A small audio frame classifier, trained from scratch: 1.96M parameters.
Rows from block 3 of a small audio frame classifier, named by matrix and row number. Rows with one number belong to one neuron. Each number is 200 + 30 x the weight over its row's rms, rounded and kept within 0 to 999. All counts start at 0. After the name is the row's rms in percent of the matrix's.
After each neuron's rows are labels from the 100 clips, of 14976, where the neuron reaches its highest value: "peak on" is the class under the peak. Only what is clearly more common there than usual is listed. The data: melodies that start on their tonic, played by one synthesised instrument. In brackets: how many of the 100.
# fc1: MLP up (model.blocks.3.mlp.fc1.weight, 960x160), inputs 54-107
# fc2: MLP down (model.blocks.3.mlp.fc2.weight, 160x960, transposed), outputs 54-107

fc1.201,101,217,186,223,217,184,187,175,164,216,198,204,203,213,242,183,245,203,224,206,221,136,205,172,192,192,199,177,160,180,219,282,166,167,205,177,169,202,210,221,209,221,211,197,267,216,179,214,194,199,196,202,173,232,172
fc2.201,106,205,213,135,223,153,183,211,265,217,212,159,180,160,187,239,162,185,231,180,216,249,249,202,213,175,205,217,207,183,190,210,212,187,212,206,172,164,195,207,179,175,176,239,229,201,204,156,232,227,221,235,192,196,235
peak on: D#2 (48)

fc1.548,108,175,200,186,187,182,219,226,231,219,129,132,243,193,211,195,232,236,234,184,217,199,195,234,149,183,207,208,205,143,206,225,195,200,237,159,160,195,193,219,209,210,144,251,180,197,218,200,168,195,166,194,195,157,142
fc2.548,115,155,179,274,207,221,208,201,232,204,201,198,181,192,183,170,214,178,233,214,160,229,211,239,216,149,93,155,232,210,219,163,266,197,191,189,165,188,204,182,165,213,221,212,212,184,221,188,197,203,223,212,191,196,155
peak on: C4 (48)

fc1.684,098,176,194,240,195,157,215,209,248,155,215,152,172,240,205,253,203,177,173,205,198,140,153,231,216,211,196,189,185,209,173,212,180,207,323,193,214,206,183,232,206,214,153,182,214,184,194,236,224,205,238,224,211,164,208
fc2.684,079,210,213,191,240,183,185,249,198,197,183,233,126,244,156,178,228,176,174,187,218,184,217,219,193,194,204,208,223,192,155,175,220,133,181,189,207,188,178,162,230,183,197,206,211,201,162,149,176,235,188,267,181,158,162
peak on: E3 (25)

fc1.319,097,218,210,279,205,180,176,185,194,208,181,221,219,217,211,190,208,216,182,186,183,220,192,238,183,87,224,247,205,198,215,232,191,244,205,240,239,180,169,179,215,198,227,205,191,190,219,156,187,196,181,206,160,199,190
fc2.319,091,188,211,170,215,159,246,224,151,212,201,220,173,209,199,161,256,219,160,194,265,125,187,208,159,235,219,174,235,255,197,200,208,184,229,193,148,195,192,162,223,196,194,129,178,192,187,200,166,169,195,194,183,208,173
peak on: C4 (48)

fc1.325,100,264,205,214,211,244,210,208,205,78,217,185,161,187,231,181,192,213,223,185,172,181,184,173,188,180,221,175,239,191,235,225,197,216,178,189,196,188,200,209,199,201,130,121,209,205,159,170,231,197,200,206,160,191,246
fc2.325,088,201,220,172,142,158,246,211,196,230,186,219,139,217,200,214,171,242,181,205,202,151,193,183,155,186,199,215,177,172,164,180,205,180,217,216,162,254,235,229,148,186,225,126,253,180,205,171,138,184,212,187,234,192,249
peak on: F4 (25)

fc1.160,103,199,168,219,138,181,186,211,206,227,199,232,173,184,130,211,205,181,256,204,175,173,229,207,189,169,275,193,212,206,219,211,204,137,206,234,209,195,230,210,242,230,210,201,212,154,217,173,95,175,211,198,139,204,195
fc2.160,106,181,171,196,267,201,222,237,191,204,265,166,192,214,176,186,170,218,165,243,187,197,223,242,205,239,218,214,179,173,235,205,215,182,244,228,177,174,193,209,223,273,280,220,226,236,193,217,211,250,180,215,198,201,210
peak on: C4 (27)

fc1.111,100,206,142,199,171,185,215,238,212,207,136,206,259,231,150,236,190,174,235,76,159,230,212,239,185,178,165,209,204,163,193,166,222,227,263,146,200,200,147,184,196,200,201,187,250,168,152,333,177,199,235,216,208,172,202
fc2.111,119,219,203,174,222,194,171,221,204,197,164,216,153,262,180,193,207,255,223,159,250,154,244,181,199,263,265,145,173,195,204,214,141,236,210,241,222,172,216,158,191,212,155,225,219,216,188,238,193,178,169,187,193,235,208
peak on: A2 (56)

fc1.624,099,218,177,277,199,190,255,178,222,197,200,188,202,223,140,191,160,154,182,222,149,191,215,230,174,199,171,223,158,183,182,210,221,183,239,172,208,147,153,197,195,195,204,253,195,226,176,244,120,188,214,205,236,218,184
fc2.624,084,187,199,174,246,179,178,257,219,178,226,184,183,147,185,186,175,144,197,246,221,193,203,223,218,182,200,251,226,168,223,188,209,141,229,190,172,240,152,220,207,254,148,227,157,220,177,176,210,217,195,201,170,231,176
peak on: D#3 (59)

fc1.257,115,238,239,187,209,168,208,172,184,181,202,183,214,249,249,246,231,208,208,192,258,160,167,203,181,211,192,208,223,168,181,145,207,198,210,134,214,184,177,178,208,228,216,267,170,199,185,185,219,210,221,193,213,192,174
fc2.257,114,219,169,208,192,227,220,185,201,215,230,215,235,176,203,209,133,218,182,242,154,216,194,182,192,221,168,220,171,164,207,251,142,258,215,211,127,163,183,191,158,195,222,236,135,192,219,241,161,252,207,150,189,193,236
peak on: A#5 (51); A5 (37)

fc1.209,098,252,208,217,179,185,228,207,257,210,180,189,221,212,165,217,249,274,212,190,158,196,181,175,160,182,193,200,203,173,192,288,215,217,310,155,203,202,232,190,203,179,195,233,198,226,198,193,201,194,244,149,227,169,232
fc2.209,082,212,194,177,216,227,235,173,194,161,149,166,198,182,208,182,187,233,208,208,192,159,241,215,154,197,207,156,129,151,215,186,226,241,202,199,134,193,215,200,150,165,240,196,226,222,218,199,227,168,220,207,205,197,201
peak on: D#3 (66)

fc1.189,091,200,194,209,170,178,178,233,169,189,248,200,220,246,170,184,189,209,217,67,202,186,217,240,195,191,148,172,204,189,213,189,220,194,240,144,242,208,177,198,199,201,193,146,267,188,127,283,186,171,191,199,194,168,269
fc2.189,095,197,218,197,178,190,180,173,200,201,209,198,196,195,153,240,269,244,246,128,225,213,148,167,228,184,237,136,233,195,221,237,140,194,211,217,201,208,256,143,215,220,211,197,225,220,176,263,210,160,199,187,161,198,188
peak on: F4 (27); A#2 (26)

fc1.222,101,191,171,176,175,183,221,248,209,207,96,175,174,209,165,257,170,209,191,149,172,178,168,252,164,206,183,217,205,140,246,186,251,244,227,141,211,208,174,208,200,166,189,179,275,193,201,317,181,221,254,220,188,163,173
fc2.222,111,222,183,229,218,216,243,262,209,196,143,223,124,223,197,134,171,207,135,164,199,224,273,232,176,158,156,209,169,193,158,192,210,252,201,189,207,187,219,200,229,204,192,224,209,223,242,179,157,238,167,160,247,183,190
peak on: G#2 (47)

fc1.211,103,212,169,185,237,171,211,215,209,168,183,170,200,188,190,215,249,210,235,198,183,201,213,265,218,166,190,209,215,208,223,183,196,213,211,246,190,187,233,252,233,211,193,201,227,153,184,171,204,204,209,196,181,217,270
fc2.211,113,219,245,174,206,196,179,187,179,225,179,191,191,195,258,215,150,195,110,191,174,232,175,225,214,214,197,216,231,212,195,205,173,211,201,171,185,229,217,202,207,200,213,210,206,174,170,206,202,240,214,176,236,175,219
peak on: A2 (33)

fc1.591,092,196,197,209,163,217,226,213,192,158,215,173,210,243,229,191,201,201,212,200,187,177,178,201,219,165,195,179,247,187,188,255,216,184,169,236,250,223,160,232,250,153,187,200,176,240,186,257,191,164,175,238,198,182,230
fc2.591,093,229,258,188,249,180,195,217,254,244,195,185,200,160,243,159,231,179,228,169,189,226,174,208,184,221,206,140,177,236,202,174,216,257,164,214,201,182,230,217,199,212,201,195,213,273,189,207,160,251,224,188,166,220,213
peak on: D#3 (100)

fc1.526,097,183,167,168,200,221,144,180,210,238,191,225,192,179,135,230,221,164,231,223,142,193,215,198,152,177,175,223,192,162,237,217,189,186,172,225,174,154,175,199,186,148,191,254,146,185,238,180,191,236,239,230,205,226,177
fc2.526,086,248,147,202,167,202,210,190,203,223,180,155,235,200,224,226,162,200,169,190,149,170,195,149,180,198,221,241,208,189,226,244,249,248,228,190,195,179,185,229,146,227,191,200,118,157,196,219,180,247,161,182,180,198,205
peak on: A#4 (27)

fc1.343,096,214,248,236,149,191,238,235,156,216,197,184,137,209,237,257,155,210,190,170,112,151,152,262,196,190,219,201,241,203,177,216,226,189,184,145,229,202,165,209,194,188,204,211,240,140,168,221,155,210,203,204,184,207,241
fc2.343,086,233,195,182,203,200,194,192,249,176,191,220,175,217,178,176,208,213,189,179,207,169,160,241,209,202,213,205,130,206,129,202,219,179,204,144,188,203,182,228,218,239,137,273,210,268,194,194,189,231,229,263,201,180,202
peak on: D#3 (49); E5 (27)

fc1.692,092,214,206,217,148,186,195,209,213,205,168,209,212,266,205,186,246,185,213,235,201,192,196,260,211,214,205,245,175,193,245,208,201,170,237,166,198,193,202,151,200,219,184,177,193,178,178,287,244,174,206,207,170,213,213
fc2.692,087,205,257,218,196,112,238,201,206,224,163,203,211,133,204,247,218,172,220,173,216,236,180,252,227,149,197,185,304,187,255,172,211,173,184,170,222,184,267,161,251,166,268,201,257,193,199,222,173,200,214,231,193,194,255
peak on: D#2 (26)

fc1.511,102,217,168,203,122,174,187,191,176,174,195,247,222,209,143,191,209,250,250,188,119,162,217,228,213,190,176,202,176,155,181,189,251,194,183,237,208,202,193,209,258,234,221,165,170,164,217,239,200,203,222,220,211,204,245
fc2.511,103,228,180,155,177,156,196,199,216,207,220,141,226,168,188,226,191,180,191,229,216,223,199,190,213,142,235,228,232,157,242,169,192,178,144,180,158,204,161,224,230,183,185,255,211,271,224,208,217,235,182,195,172,184,190
peak on: A#5 (68)

fc1.540,101,163,164,201,178,180,213,205,244,191,217,158,216,197,221,209,217,194,195,201,207,167,108,257,184,201,170,140,209,206,246,191,148,164,213,170,166,145,210,201,202,199,183,228,162,162,137,248,199,181,213,170,211,232,182
fc2.540,104,172,140,144,215,167,181,182,203,203,249,203,198,133,168,213,211,195,149,185,176,205,153,229,222,159,155,237,192,188,224,210,200,189,180,224,203,201,180,192,180,194,255,197,209,212,157,237,222,190,164,226,172,236,233
peak on: C#5 (60)

fc1.150,098,188,234,243,161,204,188,182,173,218,204,184,176,189,188,227,277,219,233,199,172,194,162,304,247,199,183,261,182,177,201,172,167,183,190,142,169,107,199,212,233,198,185,200,210,178,169,193,196,206,222,221,218,225,176
fc2.150,089,195,182,168,177,216,203,173,262,190,235,191,194,142,155,217,192,161,211,222,193,210,170,169,254,215,179,167,185,149,184,219,214,147,159,226,205,242,208,258,210,207,196,241,250,224,126,235,212,245,248,245,175,201,224
peak on: A2 (58); C#3 (28)

fc1.204,092,219,214,198,270,164,190,198,214,206,220,184,212,206,248,195,251,200,226,174,183,194,152,218,181,182,202,192,185,211,198,232,77,185,190,169,214,242,239,251,221,253,190,260,242,157,222,229,198,207,194,172,159,185,219
fc2.204,089,167,246,230,160,216,241,194,185,191,213,248,187,239,143,196,190,189,180,214,201,222,176,209,170,169,191,211,173,200,218,229,227,167,177,177,263,250,189,219,141,182,198,191,202,229,169,201,160,181,183,220,196,212,213
peak on: A2 (35)

fc1.190,098,220,222,181,210,201,227,216,184,185,239,224,178,211,183,227,96,213,232,208,230,167,189,178,218,215,205,252,205,180,192,275,236,212,211,233,209,201,194,186,241,222,225,215,165,226,229,164,219,175,189,252,232,184,191
fc2.190,095,203,200,129,173,244,196,199,185,220,238,205,124,207,155,169,186,213,178,178,235,193,225,166,186,238,227,201,220,181,177,161,213,187,165,224,160,202,185,217,196,175,194,206,219,165,143,222,208,222,201,172,198,216,208
peak on: E3 (63)

fc1.640,104,252,195,179,205,167,168,190,204,166,242,170,167,230,270,226,210,194,235,181,201,218,187,177,186,190,160,191,243,194,226,228,187,185,211,249,188,227,192,246,184,244,140,198,178,134,232,210,172,176,220,150,208,183,161
fc2.640,108,191,209,232,195,206,168,182,200,221,186,183,154,180,243,152,120,220,186,209,193,191,162,173,185,248,233,189,147,215,149,211,232,222,241,167,142,229,185,201,188,178,204,173,172,150,221,235,201,181,178,235,169,159,212
peak on: C4 (86)

fc1.239,104,213,193,213,203,185,169,137,205,201,335,203,220,252,205,217,206,198,232,37,177,183,179,222,191,145,213,231,192,94,201,202,180,206,214,203,209,226,235,207,246,193,183,176,252,240,216,238,195,200,200,189,212,209,194
fc2.239,144,167,212,252,170,203,190,224,218,177,179,196,228,221,250,211,187,174,263,236,142,219,165,234,202,181,144,203,206,236,206,194,236,179,222,164,171,222,194,206,177,210,205,182,198,223,237,144,177,229,233,208,185,185,146
peak on: F4 (76)

fc1.679,082,213,282,198,250,168,180,205,214,215,235,228,242,249,111,179,194,186,250,206,184,179,136,260,259,217,211,231,204,205,267,203,239,156,197,223,190,172,210,205,175,237,214,200,219,252,157,178,203,243,215,175,155,191,170
fc2.679,074,211,201,182,169,163,201,221,184,196,225,178,190,234,214,193,169,199,201,153,238,230,206,221,214,197,188,227,214,242,165,173,257,187,251,196,219,258,271,190,66,213,246,168,196,226,210,237,185,214,194,218,224,161,205
peak on: no note (70)

fc1.754,101,223,198,196,191,189,227,230,240,182,180,258,164,204,205,231,233,226,232,170,193,192,207,195,165,150,185,195,275,170,189,171,227,194,248,208,165,168,211,277,230,201,156,183,147,206,198,225,180,199,213,213,221,180,229
fc2.754,107,193,252,192,233,200,230,183,200,200,198,163,196,252,238,180,189,270,196,182,206,172,229,172,265,201,211,215,132,180,263,161,152,226,222,247,263,190,232,177,158,233,226,165,222,206,198,158,165,173,144,177,205,197,177
peak on: C5 (64); B4 (33)

fc1.251,093,182,161,191,238,188,189,218,229,195,179,239,182,219,211,263,295,135,190,203,161,182,174,242,172,224,203,179,174,192,185,213,172,181,200,212,170,124,224,202,176,221,199,178,195,137,191,240,217,262,224,215,147,212,205
fc2.251,076,220,170,192,213,178,249,279,191,267,228,221,202,192,209,225,233,177,167,218,185,217,228,195,188,63,199,199,172,219,237,213,182,189,167,226,198,205,231,175,150,183,234,186,226,207,207,191,217,224,208,189,183,180,194
peak on: D#2 (35)

fc1.123,089,204,154,197,172,193,228,210,215,228,149,225,220,203,174,203,243,228,235,125,157,232,175,257,178,186,108,209,205,132,223,197,230,211,196,220,209,183,187,195,209,175,220,167,270,155,205,273,167,202,235,228,236,169,204
fc2.123,081,247,243,169,249,226,176,184,191,211,176,235,201,207,206,172,186,253,197,172,230,167,214,200,199,197,241,139,171,153,235,275,162,220,149,185,253,180,229,176,228,191,138,208,193,175,182,256,261,222,175,241,219,232,207
peak on: A2 (46)

fc1.428,108,246,191,233,196,177,187,155,192,203,207,217,182,237,193,166,235,176,239,212,204,214,169,250,197,204,225,188,212,204,246,265,173,195,224,218,169,170,218,187,198,220,175,186,209,218,166,219,237,213,215,177,203,202,165
fc2.428,106,207,286,178,235,190,241,228,183,189,159,189,173,208,196,147,161,189,229,209,221,192,211,239,224,159,235,212,214,153,139,153,202,194,193,177,237,215,244,112,159,209,200,205,275,171,148,186,135,216,208,206,183,192,228
peak on: D#2 (68)

fc1.41,113,241,178,206,212,217,179,173,167,209,211,190,152,256,101,205,204,167,252,217,142,185,216,189,246,245,130,189,182,169,217,204,213,237,190,204,182,200,210,222,207,174,212,233,185,196,192,178,171,214,258,252,216,196,195
fc2.41,116,150,190,205,204,151,236,189,211,210,226,201,226,183,172,254,194,206,134,190,213,209,239,202,190,259,188,230,198,187,206,174,212,154,200,194,207,226,189,165,185,186,282,194,183,192,157,216,131,201,180,212,164,280,186
peak on: C5 (34); C#5 (25)

fc1.259,097,200,182,175,161,164,231,171,135,211,222,194,212,223,201,152,147,205,212,218,224,212,237,163,193,185,194,216,197,126,180,329,227,213,254,179,180,185,210,202,181,165,160,234,210,174,181,222,215,161,203,207,214,206,184
fc2.259,086,152,191,210,190,210,210,229,235,227,214,244,192,212,188,194,248,175,198,171,175,183,270,180,212,161,130,218,219,168,206,125,188,182,160,214,227,208,225,230,130,204,249,213,198,197,228,204,216,191,198,253,156,172,169
peak on: A#5 (45); B5 (28)

fc1.691,111,263,214,238,169,229,189,195,188,221,186,208,188,241,259,174,210,209,209,198,179,159,108,244,215,193,228,195,178,182,232,247,191,157,188,172,229,192,178,201,228,185,184,120,215,216,155,245,180,200,218,166,209,253,249
fc2.691,112,212,225,178,192,199,168,231,261,188,151,215,167,226,205,195,186,214,193,192,192,167,189,237,265,214,194,176,210,185,163,192,169,165,177,245,197,208,247,171,218,225,190,236,260,214,136,141,225,262,213,268,253,179,192
peak on: A2 (32)

fc1.443,094,221,195,195,200,153,167,183,233,192,224,206,278,220,215,157,215,204,185,208,148,181,171,240,201,121,198,238,220,191,245,261,205,163,197,203,249,192,189,191,194,192,216,200,213,209,158,190,219,170,213,227,199,202,178
fc2.443,085,224,266,221,209,211,155,223,188,189,207,178,245,171,190,174,196,131,174,243,221,193,218,224,196,258,209,210,170,197,155,227,193,191,240,160,184,197,197,200,217,243,217,140,189,247,212,261,186,248,218,142,208,256,191
peak on: C4 (94)

fc1.655,099,151,229,215,174,184,163,215,208,205,229,216,231,191,228,185,234,210,188,178,152,159,195,197,204,200,204,213,189,202,161,168,232,185,167,213,198,194,202,206,201,208,195,212,252,221,209,194,205,224,199,217,176,230,206
fc2.655,096,185,167,168,223,190,159,186,202,165,245,206,184,194,242,183,148,231,209,176,214,186,198,161,262,193,206,194,173,163,229,239,247,215,222,128,300,233,211,197,191,220,195,233,205,163,234,243,208,176,188,176,162,172,199
peak on: A#4 (81)

fc1.279,093,200,196,208,172,152,211,167,149,199,214,216,201,223,218,157,201,214,247,188,133,195,190,197,199,189,129,224,214,184,162,189,227,126,182,157,200,182,219,254,197,151,191,228,216,220,211,227,198,229,181,211,193,174,227
fc2.279,083,256,231,175,175,174,179,145,226,221,183,140,151,206,172,206,189,197,208,210,239,243,257,191,237,195,285,210,270,258,241,198,215,162,221,192,229,198,202,206,217,266,190,240,186,196,166,186,239,220,197,184,207,200,211
peak on: A#5 (38)

fc1.435,090,196,169,164,233,231,206,225,205,205,185,229,232,160,191,201,111,248,209,164,183,159,177,254,207,192,205,244,237,201,201,193,141,209,190,212,186,246,185,222,281,203,201,251,259,238,221,263,200,179,182,207,192,176,192
fc2.435,090,203,251,192,263,193,206,183,206,211,189,203,248,230,165,229,187,246,232,168,241,187,235,243,197,253,229,181,179,221,232,245,196,257,193,204,218,222,203,186,200,194,238,190,134,222,205,258,212,232,197,130,186,246,227
peak on: D#3 (38)

fc1.612,098,220,207,192,184,188,200,220,222,180,178,193,241,233,228,202,254,201,224,218,184,171,203,243,227,127,195,194,267,186,207,244,177,216,250,162,237,198,190,215,247,171,174,200,229,187,229,213,181,217,202,216,218,212,264
fc2.612,099,232,251,169,251,172,231,209,223,203,169,136,229,158,238,222,197,159,208,230,229,203,196,237,182,220,206,228,148,236,236,200,191,211,196,225,156,159,183,265,178,229,221,135,166,260,210,190,187,240,231,171,160,198,193
peak on: D#3 (96)

fc1.518,098,186,221,233,215,189,231,160,211,176,245,203,228,300,194,220,206,225,216,178,144,171,172,238,210,189,134,227,199,201,176,231,228,190,180,211,180,178,172,223,183,210,159,202,177,203,117,198,201,152,237,225,183,187,258
fc2.518,086,209,216,168,207,183,189,210,187,256,222,228,204,208,183,197,265,224,207,189,229,184,198,206,202,240,220,166,206,229,211,186,191,173,226,179,209,195,222,175,153,222,223,135,162,281,155,221,165,163,254,174,172,236,213
peak on: F3 (64); E3 (36)

fc1.468,103,189,187,205,210,171,228,93,219,145,221,237,141,209,154,245,247,170,210,212,223,150,179,160,208,197,171,184,221,231,182,213,219,172,257,207,192,209,182,201,193,213,207,255,190,189,237,213,200,192,198,206,150,184,181
fc2.468,093,171,182,216,193,191,208,163,191,218,215,182,202,183,174,226,179,251,217,176,158,240,202,158,258,187,218,181,198,160,239,184,214,177,212,200,226,248,189,211,160,218,218,176,192,229,218,182,172,191,218,135,171,207,157
peak on: A#5 (40)

fc1.141,110,188,167,219,254,212,244,241,219,200,186,177,163,207,194,211,180,213,170,189,195,205,185,230,107,200,216,206,204,183,231,167,201,223,185,188,184,180,263,245,209,211,147,195,197,257,190,195,192,276,210,209,215,116,192
fc2.141,102,185,189,225,213,140,147,213,220,210,231,171,181,217,185,231,205,170,192,235,227,227,228,250,191,165,195,231,188,195,164,209,232,192,172,243,217,194,189,180,114,233,192,210,219,203,235,191,277,214,177,216,188,204,172
peak on: no note (78)

fc1.715,095,192,190,231,204,190,221,159,182,192,207,189,188,190,198,233,244,192,226,212,238,185,129,227,176,181,170,205,220,203,237,191,301,216,221,237,190,188,220,221,209,194,154,194,241,188,193,202,203,190,186,213,180,188,134
fc2.715,095,235,184,122,176,187,124,195,193,212,179,199,216,216,235,212,140,188,160,170,223,205,188,225,189,257,207,167,125,206,174,187,233,205,221,242,193,231,241,167,158,201,200,203,267,222,156,187,164,179,204,192,172,207,191
peak on: C#5 (54); C#3 (27)

fc1.127,105,192,176,222,199,166,230,228,211,209,176,210,235,241,148,220,249,215,217,205,216,212,211,193,210,172,160,224,295,176,188,310,189,144,257,212,194,180,141,213,229,197,178,248,216,221,198,232,178,171,199,163,177,198,156
fc2.127,100,179,156,161,195,224,198,225,171,178,233,192,179,224,159,130,159,167,207,232,201,192,257,158,195,200,214,195,230,141,226,146,250,232,209,209,181,191,180,215,150,203,185,242,192,155,191,183,229,160,221,240,159,168,208
peak on: D#3 (91)

fc1.109,092,208,218,206,182,194,194,180,222,205,181,205,201,221,156,166,232,197,243,229,164,167,155,222,183,181,170,222,206,241,188,273,176,167,178,151,210,211,235,203,223,162,212,260,134,258,205,177,206,208,220,163,209,179,215
fc2.109,092,179,175,183,212,224,220,223,242,188,183,210,183,222,244,149,165,149,193,201,261,227,260,189,184,162,236,144,203,193,179,281,203,222,239,199,177,132,207,195,195,205,197,207,184,224,223,168,225,205,210,225,204,195,207
peak on: C4 (43); B3 (35)

fc1.256,092,215,166,192,192,155,241,138,218,176,203,153,159,187,155,234,235,208,224,196,163,171,182,270,186,188,193,239,235,205,176,193,252,212,226,209,221,193,225,256,218,228,221,249,232,191,173,181,219,226,200,222,188,221,267
fc2.256,085,173,193,182,182,171,213,180,153,263,244,185,186,224,194,156,146,212,136,181,219,246,183,210,212,199,231,224,220,178,205,214,222,209,170,136,235,206,231,216,155,197,205,254,170,193,158,235,171,204,200,236,218,204,177
peak on: A2 (59)

fc1.701,098,209,234,218,209,176,225,127,228,177,214,201,224,237,194,261,193,206,250,94,175,208,191,200,191,180,194,205,222,218,208,209,249,218,148,220,200,239,190,210,232,204,156,223,178,215,214,201,170,211,137,179,189,229,249
fc2.701,096,159,169,204,165,181,188,189,174,192,236,226,198,223,112,210,253,165,185,231,228,226,164,180,160,205,223,226,222,171,217,162,219,185,200,210,213,180,186,200,194,161,261,213,236,220,173,197,163,191,179,198,170,207,164
peak on: E3 (31)

fc1.172,095,176,169,197,195,186,237,200,209,210,205,245,183,216,212,265,156,187,204,159,172,167,176,244,189,175,166,218,194,207,183,237,223,184,206,221,205,232,195,186,203,174,201,195,211,227,108,171,193,238,215,177,230,185,210
fc2.172,092,94,199,216,196,201,261,261,169,180,219,210,203,222,216,207,202,182,198,225,204,198,213,181,180,146,237,240,199,189,204,189,249,206,184,183,197,143,182,235,204,170,215,198,181,216,209,175,206,222,192,235,242,159,213
peak on: E3 (53)

fc1.26,097,170,202,193,217,182,197,171,188,220,253,148,220,225,188,202,186,209,221,36,206,150,191,208,164,173,185,194,168,186,230,211,188,216,194,198,218,231,183,262,238,196,157,227,214,220,228,288,186,181,170,207,199,195,187
fc2.26,121,169,209,210,233,172,151,204,209,198,163,170,186,187,235,185,167,189,199,220,155,196,162,214,249,226,141,188,209,251,252,170,170,209,208,190,161,255,200,243,212,240,216,197,150,186,211,176,184,220,229,200,194,218,194
peak on: F4 (53); F#3 (28)

fc1.219,091,223,203,226,255,153,214,191,241,206,247,204,173,202,174,204,214,176,228,123,216,211,228,243,186,181,217,216,179,230,179,256,224,193,192,271,169,160,128,209,208,208,189,243,237,194,191,209,206,198,175,219,183,169,231
fc2.219,086,175,171,172,235,159,171,165,193,167,240,255,276,212,231,150,267,205,171,159,198,165,207,191,262,187,198,168,243,228,182,164,165,177,249,197,209,207,188,182,160,215,213,151,151,191,203,238,183,224,186,191,182,225,225
peak on: F3 (51)

fc1.307,094,208,212,172,184,201,212,208,167,225,173,209,194,201,155,185,205,215,191,191,147,183,183,273,245,213,194,228,210,195,260,136,216,127,198,215,164,174,203,212,242,215,188,196,250,215,153,192,185,230,207,207,173,223,252
fc2.307,086,154,224,232,178,157,206,227,248,185,150,194,209,233,171,178,195,254,255,209,207,202,157,206,232,192,191,145,228,173,167,212,234,193,172,213,218,232,220,204,223,232,190,186,246,266,192,234,193,233,213,253,152,224,227
peak on: G#2 (42)

fc1.341,104,245,180,177,168,176,175,216,200,182,194,192,215,193,245,169,202,190,225,194,213,162,255,194,239,202,201,193,187,195,189,275,163,215,198,191,237,183,209,206,210,211,209,249,224,191,209,218,187,201,205,206,230,187,200
fc2.341,110,202,184,191,246,161,172,267,205,205,178,190,192,211,262,161,182,198,236,176,211,191,214,248,205,229,177,201,157,268,200,194,183,244,236,197,186,174,199,195,152,202,195,195,208,204,181,169,185,240,180,165,179,186,191
peak on: A#5 (78)

fc1.736,094,147,165,180,239,141,240,186,213,200,263,188,208,205,170,210,196,182,230,105,161,177,199,187,203,174,200,255,195,159,239,183,187,140,158,179,177,242,227,232,234,184,155,216,246,173,253,255,200,186,183,227,235,204,147
fc2.736,095,212,216,242,227,198,167,201,221,234,243,202,206,215,206,176,240,203,238,172,157,249,210,227,217,219,181,173,181,188,196,221,239,166,202,206,200,172,192,253,175,190,206,236,209,222,242,188,190,233,250,257,129,248,172
peak on: F4 (71)

fc1.467,102,231,213,184,209,168,180,225,215,218,187,258,239,252,238,210,209,224,195,191,152,168,179,191,154,190,202,166,181,210,198,197,158,265,192,209,230,247,174,223,268,201,183,205,246,236,221,210,191,198,216,160,203,206,238
fc2.467,111,206,161,185,223,184,177,148,245,200,206,219,186,161,189,177,152,182,228,219,186,211,207,211,242,187,153,227,194,216,190,239,200,194,193,260,153,211,225,193,198,194,175,226,208,202,172,209,207,200,233,227,209,209,285
peak on: F4 (62)

fc1.695,114,237,222,155,202,179,179,187,210,187,252,224,196,219,157,221,222,209,206,170,164,115,188,219,184,193,205,219,185,162,208,234,208,184,194,232,119,182,213,179,224,192,167,200,212,212,230,200,214,192,178,178,197,240,234
fc2.695,126,227,142,155,179,175,163,200,207,196,222,244,221,237,212,211,227,200,221,216,209,239,217,154,261,197,177,136,228,177,155,216,179,202,213,262,144,160,203,233,192,229,234,210,216,169,206,240,226,212,213,181,146,199,198
peak on: F4 (51); F#4 (47)